From a checkpoint of a small contrastive audio-text model: text encoder norm layernorm.
Rows from block 3 of the text encoder of a small contrastive audio-text model, named by matrix and row number. Rows with one number belong to one neuron. Each number is 128 + 32 x the weight over its row's rms, rounded and kept within 0 to 255. All counts start at 0. Numbers have three digits each.
After each neuron's rows are labels from the 100 texts, of 14848, where the neuron reaches its largest size: "tokens" is the input token at the peak. Only what is clearly more common there than usual is listed. The data: telephone keypad tones over noise or synthetic speech.
# gate: MLP gate (text_encoder.blocks.3.mlp.gate.weight, 512x128), inputs 0-127
# fc1: MLP up (text_encoder.blocks.3.mlp.fc1.weight, 512x128), inputs 0-127
# fc2: MLP down (text_encoder.blocks.3.mlp.fc2.weight, 128x512, transposed), outputs 0-127

gate.116:152147069153160130115081118181091132134180134098086155119080135094168139101131106166138151091134126061130172101080177109129118153103125130200145110127131118137098151131094086081190152112105155142128155121145143156105182101156172145095122135133188183150118098166154128120109145114129131120144150098175121042149151117122116233084130110148112102181101162081114140109125099095081082148044
fc1.116:167117142116158119136120111122109107157091092119142120104051180085133187107129074102167135087142135111088130100150155162118092189121092069195118126127159154101084181157081047122126095160157149122084153135075141105156101110126151155139138101133186145118129102143145121118099071183170137112126153077156102146172129156092123177110156081166094153169194169065092162086122147088153126125114
fc2.116:146128105128162123091124113161045111175090104091125146164059107078148151120133075107162164122118138160125127112220186116132089161111076147111129168078103158114110138137130074169142118120079175107080111136084064189085137098129144146099125109148103176155143125127138174090132142155125133107147148084145079090161130127138164123170163130116130168192160114125111216110157066132157156106108
tokens: "#"

gate.500:119128128181122155091132110114158125157089132117164134062111156106132136169101166117193142146104137096092185109166154056109088124164133180113140113149120170176110123194114118143136174128140086098140141075149080117171148090112140100116143082126132128113112091104136146206096170108131099104128189174115126058149139132135172117094114129121133197073090171153106116109034177180123168127107
fc1.500:090113149118142104120164135151155130154147192149088083104143100213095168091164083135144114158112136143110165135157160173077135115186108143140130110125109079119103130098128098122140161136110125121174105100134213119102121115171166127129094146124122118103149124137167112144183120203144102113046111107156101172067133099087132109096214108106082133188090155112149184078074111080155092126115
fc2.500:135146156130181188138092083105144093150124138112159126138192111107117159119097162149145086152127137179107083191088163126094115047180113150148058137142142133140115094078101121129146125165175083074093094115138142083092082103170164192125187161150115184162131139140130136093101048090131113099059092128140152162111112131105140140107179126138146158138137118122119184105166119136109063151155
tokens: "8"; "<end>"; "7"

gate.214:162107098144117190083128138112129125168110066166105131115148109136113108158110102154191168153153122120123137154074129137099099121107153129128167080123100093177192150096146150159163165158067145153042182097118159109061198125158107161094063146121128158127178102111102119130114177155117133203071094107107105129087143154152158198103158112125144097104118118091171092157140113158101086153119
fc1.214:118103134148142136130095066067130097105093092103134126165088126181116160144100125133117078067117177131180227153153079080168113111120105144160207146210161161180047127182142095088111151102096126092140132131151107126138137126146140074164092116103141128126107160118093183126109121131124145132105096121051145107152097146128108144118177085155150086194143139163146126125115141138177131116120
fc2.214:147183105156140160079146082055125107139133146158133144109109123189186102071104121140113093137137109155127169086055130123120116108113172174175124138090117146150064116144129119119108123092169123147164159160123095104141168066097118111094091117113097152152098170128165184111060100175090197175135120117077137179131113139167140150095101158095086112113142145150129175134118066122168131195180
tokens: "7"; "a"

gate.112:183164117159186102108076136097134137153164091085127132129134222033169143089143075114181206105190130136138094103106134130152131125121107118209163092093150097152167110084085108129090118089042131178087126160111156120146160083134159117166127118106119136083133109132098165145120153109139189135142141091130159101110114136106186163170096100142137132110116132121123136127145173092164125107122
fc1.112:114169113118107135118120146153082135137181113197076102081135075166163122133081155154148071178134133132144109132055106096105129137161129162088147165151076126094189076094211127126129174162153106152164177118166157152124117156098123149140103118091127125127095151144100149149201177101110119137095078120144083192094100117116120137160115166067122195144102089139155124128131077180082101115153
fc2.112:146156089101110136112094110162123107129133104164105150054101124118141125154038105179129131125153083146101125128126101151105140213151124117073083182144071121145185097096161098097088172110068073164145140103163173123172145087127115135167171102117140147161105159143157142135117140097122168124095127090174181151101149130147151178125100137145143175101103074098201056124136156180102104118150
tokens: "7"; "2"

gate.80:168171111119114148164152139117136090138088085151172125097086051152066132059102191120165120139118136151061179149081151107149133079100147111145077116120101129132149125046170097125098134129185160181114101087150176113133130146154149132094154190160133100131065146089149133148125087130147152171122171152164161132116120141073072158129141121078147138164049116167144171143151108165132136145121
fc1.80:046061158136146145171145152100098145098128102123130196179126162096100129095137116075070140131128141127114109164097156048127156124158118152135109107105106173159073125142154166094210115120052069162135125103111141144141148052075111120158092145132112149097148190136135161129144065099107094142108144184141128133204118130128136085090136128174163139117112090158142190113128136122158114114142
fc2.80:118089162124144177175109120077176160116092144134094113117099151086021128111087123086141142119148148173073121119114144145137141116155107184160137120162155133092134141142133182092149129158069148158140129098163080129215138123155168127064078086114122116189136158073165175115106068153117064165162099137148108105173106153126158066132120139121094132094133130146131118180157140092153106075145
tokens: "9"

gate.333:167136108125214118168159101095141165171166116140130151129174133116090124097150135100108160150084182091155179165069115136148101086076106157143128136081186104075136161130119096143129111122128156123138095094093114118138092121073106138078149157133191151190119107124047091127125144091171203132135162168081187162110109139116132142160101134113131115151123180100067139132203136118127089137078
fc1.333:146129099133127149170099124163125156077164111098164133115130127111161092147171091146074116113092090090097171099136167097167139078091134172151103164148126174161107126106053131166107173045117158144113171137157120138158151140042141156138123066102144135124147163155121119086075194098082110147172178095128097156095098081142171057167069097149187130152124143161133106119154134143135129136099
fc2.333:102091119155083098131114147210111122085114109127134137145138134130165146139163151103058125173178119065094090069187138114137168115137160127157104144099153171124091145114110179100173124084139120160139157125149089178188047169115173137164163110152140136109143115143133139152143171132181085096072122176123114084096122106102120075104110107187154096150093084133122070103071126187148167141116
tokens: "#"

gate.503:109184146122093139090109191147184129145162096127129083085128118088083157118133145127181159207155115098079116133109157138165063084110145088030147140172141059079102124169122095087138140129161150134124132117094160169103144126125107133136165182164117098164137109067131090103120135121139159140094160122124117191113145140141136085118131103125161165122071229117065132115148136127144157116109
fc1.503:120163133081118108097127195123086158143160139136136112122162161098136103136115097155110127107173146099119069102121137179101118101100175113070093154135158125086152142128085112170133180110181114098115099165158128132089149162122141164107196159100118101113177106140110139101162122117066076090125188103169145068121133102133156123172118147142100067112137142130138094160150164142020073170212
fc2.503:115182151081188103126153165090123121145129141074083173121113150128122133075085177140174124116158086106163077081137160162126109117166092240096128119149051100156162125121119125131142118106144128172186168121160161112112102113161148123070169131143130065138140092172110125089094131098135132177137098136139131173110156121123117111113119093129074108109107074138189139095124104094193145168189
tokens: "9"; "a"

gate.183:085146090100198108122133205134138133171148113156140127091110122164206073121104105136095116089153128120109099137131151114177145127141162144121142146136140120150149217133168083086139114066076131117114139129119107175116134128111106103145148148130099166159152073128076142130132159080108164130130069025093136119156110135112077197148093127107191135192124111087104158164172135141192108144140
fc1.183:096124108089140142130136090126096206123127122114160157147127127106107068127165176135172093110106123122147093105170154066133105107148165127135167109161164187141070133138152112087091139101119137084176137137164084164115166130062072093101100115123092070165139120094095185142136171071112079178158177098102167139156095141123166074144111089146172119194097135154142100133108143195108142170169
fc2.183:162112130131134131126088204139118074137187125110153143203111194164091138168163115166116049100112146140148174123113153131171119099101159108097162075149091147132105137078127127140122114148151125088131138062146166132102177122088116107135112118121144090160157168052125104127115182156111122107151178126058178130093150124143133067125083150174120113132138145115157065064167106098113159073167
tokens: "b"

gate.127:130165145146078119112149131091181138106180066177118112103168085196110125096166154090145130132120102128119109150074126077160136124133103104130068138092161128123117096171177123116141124190106086161141104117186139120087093129128143111128098088136170146091050160086098114117131196129110182169099124134116069161114110147178194129131119117075172124082125124142116158176126159173053158165153
fc1.127:166168125158091106100180119148138088107149131134100094096163073189145157104112098137090166146122113109143127163086093156146164167080158069169089142082071079118120069107163122107185101161147130147175153103133127131130128169158150114112132154150160147104094141204124108126161144172156225092103052167167091118127107127100072147142163158124105128125138073080152117124154142107071141101146
fc2.127:167141131164072079110177179135163084148136108147095143051177167119176169111085103146135140125178104140134099124063115160135167154092160072122120153120098098160139043093196171136152069182156125172151078113140177133108143164136075130117123160113178153159147102148140112140131117114160137078098098172146113158121123135101074166097130099081150186116131106096134111113107154102104102114074
tokens: "8"; "a"

gate.138:138103132154154117118111047142158160097151137114126147186098114126167120121126117134139128128105151115121150078101073054135139142106123150121137192070142156145084134156112099151121102109135109135141212179186134109161140101108076103148174141146101194126123164109145102206120177217138114087141103147152143076143118118130128116085100082087153087161167148094068179140104069117159106075135
fc1.138:104117132134092123140134159119065147106144156149131181088146171060156061093123140123133112175166095104142105136115201151145084076163154128042130083110114081111171122135145160151152184086107109160126141123095144131099156129129141195119157184154058090154114113122094165106189175064079077150140106118118110150114147131113077165157112114117138125136136161113194104155143140114096115183176
fc2.138:176098101114090157080100174162098114096096090115146163109124144099121163106125102176068126175140149118171129143168132157145108171187106129133131107096133099092124152100124145135123139096136029115116091185137188140155122108214158086131152163158087108140152132155109194146115086080112128153135069063142144153160171123136138085084140089086156127162063123146191121111136129077140107161169
tokens: "8"; "a"

gate.296:134141148152175107143127143105188128115152098152132092093039113175134147096136114115102140134097061121081136094128151127104149063127128155176140140138116137124115095131145122078183123148097137103217189134103113201172093104151125058115162113107140115111101127088134110110136145164115173180102125165207159116118107136127150134030118133134122175119045132148084156137172163093140154121119
fc1.296:128143169164173121164163130072120080089134143121135096091171101126106170083126151126126143163143126135153128149076067112092122137150070132172084125109053113151087105158132075117152157127100128126142147130123155115133119106173083128145128140149181074124104102187134121086088112190200144199144078095144096153097107187177191185153102146085120120113068082099110163098155162135109125088145
fc2.296:158069102119169118109154135092103054117177146143132053112205117195126100124192040145136148109112088131108173158200158113125131128086177148139110165121143147139144121123146057114141124130128176182128083072130129122109154098143132110118096143153123118220143107160145123133124139164134073161103128179109083086125146143119142143133147151110170159098114111127111108075113081087139082109182
tokens: "7"; "<end>"

gate.485:156136069137176172119108171089182108087092090096139130146101144177046134130126109087094117196114141150120143131157142140104078087107090141123148064072127130134076120090134168174126170126127173120159121135134124147106162141163129084139086176133114156181115134117107143146165244137114165050121151092083100134121161162174189125130094085097167107094122148148116131133114095151159111124126
fc1.485:124147123123185068132104121110131092139112100111118148141101180071107125135183130149109171145111215095145127122135094049147145127065184010130107085135089101132128184170151144114146131098110176132107158156151121112167188123148133118180109142124129104115094118151063217180127077118107153102104094152085086127189102128119112109151125147184157116154103138129137112107148122115108112119149
fc2.485:136157112111165096103089088168102129122137143143153141112081220096169137127170142092145127093102144147113200104116139120138121180104140070120100144151102128085138159144150100121106162176073154111097106097079147127158167126113131166104127076102198151165136162158099182085151038091100185162094060142147114124115122115119065163130174075182175132129086140125117103124134140093161157150152
tokens: "7"; "8"; "9"; "a"

gate.423:160127113127163180118088113165143094181087073190144154057144124138231102156142139110055096133105126175147209118099108077088138102173142122113090129148074126151064079180114122114104129092189096114165163069154130156175120129127151156109100120123134134177163157158140116161108146133102106124159097121145114091134139073122131118098141101095182159167142122118117071101104149090128154142131
fc1.423:155147075130138141164084079110154144105073097046137147180067191086126166143172088098081199055114098089111156081177128137160154140119130035232138136174141158159120124136134110112118137146094142119136139119159119117174139141131118121100135118148155109111170157113071144111062106130160152114131139141102158123116125124110137135180139067169167120099129095146082109118160131104145151095140
fc2.423:140158176105133083161158095101097135151119133101116175122109180128131120147124101123086128075180096143127124051050141115106110149133119075143107180179164179123147106134083092132145156121123121072078172134146096155113181121195090072107194096177113119043166160127125129150158117147149154117144137147123155097129071105130072120146166140178165099165134157153100068147143116107137087159167
tokens: "2"; "<end>"

gate.167:104107086093108120163113098102171121039119121063154129135107100159098152153167114124154102143145108096046163147145160118187128138109143105155148049140166138119101131143138077092132139104125176132095108069166134133113119120145143152198196121156136146097129131104155150096157134110111162153125077067099104130161171190151121087155140080069139156144160168083138195176108186107119099153114
fc1.167:122096169134137135099117110162115151110102139137191130131069093117155162124111105162109077143166105122143200181166135133153059132082138115125134116164160125116125201222088091110101089118131179122114113098128121134153122118179125111155161131109100145112092122134116123109129066103138135094139067069095118109167179149111081174102150106138059126168160158102130126142099163062116163230119
fc2.167:170133131106153113112125135141142112160165102174164096148090104131079097135108090130132100134144105128144176158128137124169120179128131102112194128060198085117131178115098110120123094073111186141177154131120181094104135153192146099103092193172146100135104110082158163129144034149090150135142138116083096146154174085115084126103209134145117101110148107094112114104073114083111185180140
tokens: "b"; "a"

gate.354:132120063069158133107098115152144093145147131149140191113154151158111097121134203146092202139128092140121104130144130148161200098108083136086150134133139046126141176153120128084088112082164087131092173171099122133144130163134085156169083148118083177126082119114138155109153210130115181074102132137090131075125157136099168090102187132066203155127133143126124116161118125124097134117153
fc1.354:085110039131130151104145145136123126107105157108113194112125119135136125127120173161112113161153097092117164162097114121137152111140131212097151134140124088134147106093212176087127162093092104091172118093163099158150117145105113101151135175144070101145133111103105172097079200140098110179120121127092092131114160110210123083214139085086132093160099134172178084118107116142161164129167
fc2.354:121084094132160153135142100091145057109105123098128137173148125131137111158145135133120110196103089106125109214119134107121145137133153172129136126058142180168151115127151170102093157132129144051103168084139141186150121120106129104162199098131126117133059132191135134086102199103121077107150172162098130124130090161157112097198145064112153073128130132141126048168109115113094119106178
tokens: "b"

gate.393:160114171120131114112148129115162139101167166006071103127121179167156138109097126139077156124137070171065133168126163132180147083124173156167125096089154058096146104143102166145126152094121094112162139111124091101126125110153160078102157177056146187137150106148103103173159139093130145161162128160114102141113129121059120127100115158124134133119133132128113158221097153148134153150073
fc1.393:160101173130137091115088084102149199102102174137141104136146088177138177144122103153135158149066099199157129141182112139112089167101100141108161087150132056100126102110133107139119134139151168161124133133077128206106136154176057057106099067159143136111087100144131134144183112054167107153144133053101163124142126153085161087084137116161137150131127145095121149118168101125156142162092
fc2.393:140181102120107074117146182081136084132134157086121162159108147131160069106111149152168140132104109159111099110091125145125186189081070064113139159091153128141172155141131135135122087092109098132157117080103091136167141065108102097131096172104140139066091124170109137141167187182111142120100112197154155096130141128094088147110138177117103147121132148174111190087119110092117221181143
tokens: "#"

gate.396:095164071178113114147173105158092159128129112110116120099115150140089089184143105056186200161140165132105175082142127089127080096152107194102125099137093135159101131110117142109056156104109143115084142122118108112106120127117162154096144104094142126117160169140106151148117072092183108179154190163107180180170086161155161183101136174081146170132159156135111148100077154104080104109110
fc1.396:122092136120103089111137168162102093169196132160127147040138124216151142142145131137133156068135134111127128162111144105153175201115121112133172182099120082118126108107171137141171044191111090088173128122101131129107098112110100142149120151104133112119123096072104083114114137167112142102094149153189122098128143125165096131134114137117089171098116147117146080200137096155176211069118
fc2.396:139155109092116142086135121148152096072138114081111206145064188167043144173131107153146169166109145166151129150201170114116074106068101171104102173136105072140122121094149125145128126160177088132169108149083144139069144077110110133108120179165075123139136163128161154139151075064163148159188157127105104111143124159091112153110105149089142154095104168116141110113116101098103153113169
tokens: "7"

gate.359:149164109116166194075130120089104105075141108092091117058131096119061142099115180121132135201148106109089132190107139172135112075098046148080116086158127150054131115149123180085138147131095125161107183145106143165135120103163160142123141069107152165113106158162094133116195143118146141164118108154067177098106157132154121150095123179150124132163162139110161115168152170135151130093081
fc1.359:034131098126114126179101162168125143143152081087126179166095148053130088115152177159120134090130120123128085150076174143114094153144135118120102149150162184112133140192114127129083129141124077148093133145131157134100149117076098176117135064147130137115203129114130212117134221134058119137135129121126137149093139082115143103145099135151163045106122140152072090123113106154143104159146
fc2.359:088088116151164149119158156116156214137208121119134048127117193066129142120126158099120137168129102091138104134151132165163094144134115140122144137136093184178103148123100202161122138134188127121114133191111175085110107117108137159084134121114162155128112139073073111143089147097174097120111106082093156149122039121133114130139151106073151141177123113113070109112118183152130053147147
tokens: "#"; "<end>"; "7"

gate.4:123127118150107129131093129113121125126060084199178151069129128146083146107099152164084124206126104123144127175147123078152121134111129127092115132097130131163140093146061158139102182119090133142169142087090130124169173165170162141081149142046136159164093197153093151086122129131096227134122126102094120072123154120110147135122158129079158149097112108169119045184139175115134119120143
fc1.4:123147173050107103157106159150126158167169121107143117112165185094103065179128157132132170112100165127122049089131165171086145069133130100082098132101114130110168153136059130161093108148130090170094139131112146117107111100102104196123128099125105060135167112081165148141183182106120098135109182153154183144102085121112209124169096194155081140124141113121109107147125138158086129118128
fc2.4:128130131099117056126126157138152140169137171075087051161141139126138112197147139132143135131132135124156095153117132175111162075115148075050113117164110152101152120106069115114098122100132112120119144165113118128110062082155057194072148142144092096121136140134155140161211128100125125121092183144111160141128071146129198148166097169166122116139131098104134138153168113205052147106151
tokens: "8"; "*"

gate.380:097172089031083142170141138162127096134121113144070192118128129092101144096147084130129168129103114088059152113129140074135162156136103136130150113108103168134165151167141161123094145113064068136135175127115109134145153180129162072118128142188158134147085131131091129070095185135134137096115137124146108141117151142122121172127094150154126195052105124164185122166104147097206149135195
fc1.380:129109159135167183087103095156122122094122199122166091143100064186087163146083171129168049169097096154136182164134138097130088163120109154044169108108139105134132129173071111149153127091168127146161095116129138091144134106176133052148117161089133153110063140164158121164191093107133126141116086101082116118137138164126120171076114126117127141119151175074142168118108128083111151171138
fc2.380:122146106183124083146165162118153125138142150100168097111134108220090147154119098125153118139084143113133135150142119100127208147115137111139180091121107095075151132119061154136137112162159182084077070178103146056133159100143098077182083136082081115099124099191143118124158119140129134120134141065113104149182176160126113156128132171093092111124109146193124110087077137065158159164132
tokens: "b"

gate.281:103157139152147121103138210080118075125136158065119110061120099097114135182149206200152162152130111081142203199136171124140103089051101145148139140159113129143149082131126095175140120072138133105151105117112151164118095144148094133127115091168125097143057160138123099126093100116103107120100174136135188146083120096072094113127140119104152107181101153136167138151078149145140145142182
fc1.281:151077064112149158128124071137171131088055101111152178167177120131158120128138096097053131106097106167150098095126118114152169133157143061203146113125183136155128122134185163096099189134084166129181161083137071168134172187071120059133101109146109138144122127147138158103116111101125118084124127177058126093135154143133145082168154086160141134133100127147152142160109157114161135093112
fc2.281:173123102121152129119159077114150069096182122114113086118095099071122064164142136129086112152160114151177113144123185168215125160095150087154100128125102080093138133160094133097131164080069148188118144135095117178170147133152130086116096184100170191085136115077103176131148112125113136127156123152116180103144159077128095128192190058105110135159130129155110101149112177100128110131117
tokens: "9"

gate.459:161136159107194126119072151098178135121132131161132177105113130145169108091087099140140131123139091086123142156143142132142113154128192141158110173055067121157138134102162132033107130130084148123132150141099126113164183104164162132099149126104105189146089155216121103158123171173096134108071079120145154100120196136133155132128119102140163128084072077131195074115121148137189145091121
fc1.459:156117192052138090180098125126138137128137085123162083142149157119091093147158128109127107052085150155112073082177128139127144115120133050136125141126154088143164147132032057168063172124144121117086157165097143108117123112097108139115088076085158103124139115118139136154184160106151097114185181152141205109156130122118160122109164128164089130175148169113092155154135143140100150136087
fc2.459:153140173057108112129149081155108150130123113158199082100155164115109120123159098142152127078074113125142116101179086125111144155110144080155143108150137115174169149131091065188106159115170101128090116155073224120149117123095080117125122095135156103121115086150121108167118162164125106152146206119112145131188101153107147142137141132157066140149088103105118174101140050178077164163082
tokens: "d"

gate.190:096135131151139139100092143116161113150144077110116089072152097121104137153096095116139186180134104114136122085122073085106074100143156140126107151158134146187155109202115109089104140132128093078168126144163126158104130120167117136183165107130187165028141150117158159147128128080169132099105141185200144085183123104114162169113140120081150183161141132147118064176124120095088073163157
fc1.190:154085166145123150109160124085144080165179160089078097134102171149124139122126113123152125148076119147179157145096172123118110209102101108160095121097138194173069136185113057152165107092132084101128082138113109153177107158090131165154175085142141132114135143139161144154085111162168130125130047119114051139124164148113118156112169102165121065073129124110179169128095121100141184112130
fc2.190:066162086168152038089123083102150116149144085151044109115099104083167179114087155138118136095107126146168141176129148101236136151117167156103129105108135111139130136128168119101160157122132121134106115092116160131084149130175079137171131124158163121099080162156140141141151134154126135150081147152153105086125129125135105201091067116095102170120165152085103167188090164137121100173077
tokens: "7"; "d"

gate.18:125183123097129114151072160084132111098106112116136178147087142104134094160111095173171162144106120076093084116207172100139076142093150146105114109110105135133061155150141119126142134117106181128115119155126127106107138134169131102107150162059107129090124138125112087156143136116168207151119144080111124164139175094176186158118163088185109139150081119090074178163064145191158093181086
fc1.18:109115123138139110088114092129091152110126109105159198109146080155077170102123102084110155101144155108137101135177130097118107133106093116123095133107167143124120131060167066131139130086141199164202181172187123120115134144110157128118139174096127078120095172102081126188184116095166165095175150174064179135089146092117157131154205076163132121145068117142124134169095148100157116142123
fc2.18:137069186105077110129120127155095107157102145134103148113127150124137117121136075134105078146130144116211154080027105101173171119134137120118161148073119131116122048073136169093115129100151079128127170091109068148157135160161110111098149133121174135176122137119159145153089177121126173115109127104123120142189136066049135157132135190184151100095120128128138123156150175106160170121188
tokens: "9"; "a"

gate.351:120175106063147117129076128098119107172131167150152190151128133116074085152118147161134149132188116109143164152130116124147113127148131137053209091105142144113159203177113100107107099078141090078167114084131131146138114127144148139157159182096084079158136121154100107076127136138147146116148124064142097042173120182117165117117103145103158110081104181148115132129112157092106113181205
fc1.351:106133138117197068098124151126077125165113188156125153119085100066111112121102117114154056182150100100175168189139127116128108110123147166114181070085105120122145154190090140087131116111158142106120100079155169110131136115140125129145127165134106100151158113105125150106096086094130125131117104083148129113195161160172157145087151123093137182126107157157175089091138153073069097212197
fc2.351:108161137106186105074122114097115171146172118137106171152065109129147118116123114167201075158100107149112132093158154131124172106139158154116179109094097153139186130121107144140133101070088115070153177096139172136132123095129150127145156172159099123126114097175170161032100125127063152087115127070127108124137133160137075117119148152098129162070191155170126128142126102142029145164155
tokens: "b"

gate.358:151123189119113163183085107168111133098126113114095123131126121167115095100110112124179098153133172179102158128068174149142110078106124163075155166097133142124142106136127087111134122107080116088147113101124115043145140145150135136182111120145156140099120174128156097146094129126110172108100203106162103082173065148130130204192121116177170107092148120124126126161160066020135090110114
fc1.358:114122162080096163226098159168131142105120103139123089163114107145128067122154130078118114171174106143136112120078156142120127061148131146131167148099149170140110126075044114100132085117096095056137119125110088128125122121093157201131129180168132097186145140084166150138094166145146140134104182109126112089176126099117152149161122167177114142080112153197058134117133102066151150130130
fc2.358:129138100102093142152132078215084133114169143127141123119128134144141136132123168171108110126118071081093103096150152107109105136124109066165101152126100122127170105060098150119173093141101081104128145101116098177120109095167122138094103122137144077162172128063092096120163136139117109145141106168084108164181128156098164140114180129138209092165172143082159074163160128212130164114213
tokens: "b"

gate.172:105126112064146174117121133028093097091139118135087101193146145126072082137171125083092168102126207071182126133133137093134144175120102153118142105103113149092175119136132102079101110140120145187168133092110165116112116139102110142152100165152091132103092167120109146096148091125203108166105155105168203119148174092086162159096150079135153158151112168138152123146159158173119096161104
fc1.172:099133114123107112093157066101133129098076062062098133107116132152095167137131173116121139105089116141159166118136086091130103161174097160167183136179165159200059112168219117118143124095102114065174134137137125141137112168164102098168106132207173139113153148094108117092086115142143155164144109138102138114143114140149080159108156114137166098096092113125142128098187148190170155092080
fc2.172:146125115125084091127127136092105140123092142088158082139126126194143183150117104125151121161103100121094191116139139151035143140122155165147171125160172143227171137082148133144080075090092117085197080057076079125111179160116095115128148125171128112127184121128098104120132158157145162177117146116148168114130073103159066131126149143129122104122072109095138119153115115121175163102173
tokens: "8"; "7"; "0"

gate.17:154065184162093142111105179054176101199171130066132137102154077165088107121145104138089147157124088074106143112100105089140114092176175112119099103147077129108132151140124137122117190119119148123112214102116132140136174124134102080166116140136058104182135159158159148080077144130138222178095141105164109161143152162115145096097130141129106171094126162142118117137072137130104124146120
fc1.17:142146150123141158154109079091113080085102192179118152152153152155135167129149137139154064109088175163129130146138161057090100154154137114110202118108118178215082102156135105128086148121114127172151086137096133193140109092095115137148165123152090107093114152144118150145164127193095120189086065059111171163122085129093126125111156173096127120087079096101142172137098104146137115161104
fc2.17:111138130076104097151063075106094140067179063127144123111107113139112145066114129101152132140125151184127135142131119148132105120159093147139184147130107158092049135090125105119120109062110166096040062155135172103134130193142111145176079109103141154143152081147117138161145132144178109126124139101143207079128116164128129083152149104142170148149123194179166160171127126131118192110155
tokens: "8"; "a"; "7"

gate.131:097163141146103143132206167089066138137073102124148170147096146096098130095132116099118141106147135140111084157146133108102089144098103174090115117132169082192183096184136121110164115106092157152152120147135103155148190111151192142079113149142126105133107166093102134104174115153167110071160098126147097076099195145115208118072135152098177150113113175108154140177117160082087070144093
fc1.131:125119164120136137090125148126112096223085109118094097150092116110169178113137098067157168168150122135135149132133109118109153163145115139164117150116125143131127179166151090135130060130064121108088170138103151094136081117150134135137176091191104138104150156127107117080081098140153193122145166114143064187172119153135083118093081122135093076129198097059101148073153123102151150203159
fc2.131:112184131175125115082153165072104078166115136106153078151142114128146163139091107060085141153132104143141134142145123146184122148099087106162163135172157139105105176184125100161090139192095134146073039090088123176125131137130190134081109091092190118152133098116164096125092141169163128108126110160168076112115140155138131126122096126138148122144036221133110110125107133102142141175127
tokens: "2"; "<end>"; "a"

gate.223:160112075176122106165115130071080113104126111112089126140079106152172137098150170170149089130123107105142186098110150031137150091098169138135118109062179155140143120068086156140121096112180145153160106191116133144183082137104094136102176187142137136136090184155070118192067110126128140175152102158120152107152087140088090175147110077111141135135153104095139165154144167161130136144119
fc1.223:107169115148185128167137095134166159094076083127144156103184115105097126107145107112098111041104176133123111094097144110189166151167153132243154098144125162174130087166191137138145132100132106104182124079171094157152147161119132088143074087141126139115101116124134166098135120161069123094086132124094159133076129139117122084136107086179159110145077110158137063148149164128162118088130
fc2.223:120082117154092136133146085160185113113125118167163120146139141156133141099156165174142121070109088096153131104088121094123120101192136123145073100068187084199130121187118092140104139110139053102160136199148125087081143138146106125063132137101156149115143155155090150120145107132127121138138154149095145121114071083171142160089189095152147130174118108141141045132182143099167100060176
tokens: "9"

gate.133:153125132182115160122143165192121110173180132129093121131160129111135153098143107116128129151133150091086175063116091117112162047109102120210089158131071173121124148122111181098110105138100090145187114124158161118121144136184165159123111124153101187120132121135160045187190119160096139048148124101166093147128162122108083127137137115083128111100090121112139120053164114133176097107086
fc1.133:126096059091099152128085098097153156101154117110127109124151175172062128136178168146143090145094149174112102114103124154078143127125168108107084118100139151134175083076136102136111166159123095107131147172144148132113143121069099128130097110067141063150115135097166170131183141096113151168122139159043196141085096139093170137193084189118111109136153095136130183154150144197092145111166
fc2.133:171135135141129195124045141113144167113196141114149090093173135178093156119176197130119160114132181087102126079161083112116144097147118095224153163151114148139116126109123178099072176128134158119119133106148123134121087148092124151118091146072105146187122154120094092088150142075167111113160110102099139180118036132142124162087124131073116080138124106116117138142116087157152151183117
tokens: "2"

gate.265:094108147106118084148141153156108136210149117147164139151122127124100090142136127111096137064106119197160159101141127169145112073127143113122188120113190091042139143145116092149159090133160099117133114095112100146109052163139112121157114129127151091150137112098138146136118141096151140101143176139150198099135119125110236146053077077143102140110140171131109204163094180068129138127109
fc1.265:173122130171142167095122160140166079151136125165124113131171083179121143112063115113102124087134133122166217162105105121161110163149129135166106193079103211105148118147150131125177118095108107103165138095148113190114087099157121134143121144137118165100077111162144129068086085127103163087153148192143085140077183106175129145187130081091150115104088061170106139119154123093127116097155
fc2.265:133172116128186087159137114118169067090112116116130128092103058122116109142159182106153141132095084158146140117135138120158165186197084097120099146100097150106095158183191132113151156125107101136209125103123086101164199099175136107137144142154201094186127121129144154127067117181094111126097117176099049083132089112168121106147158110130129074113108070145136150098145121121150139152100
tokens: "7"; "c"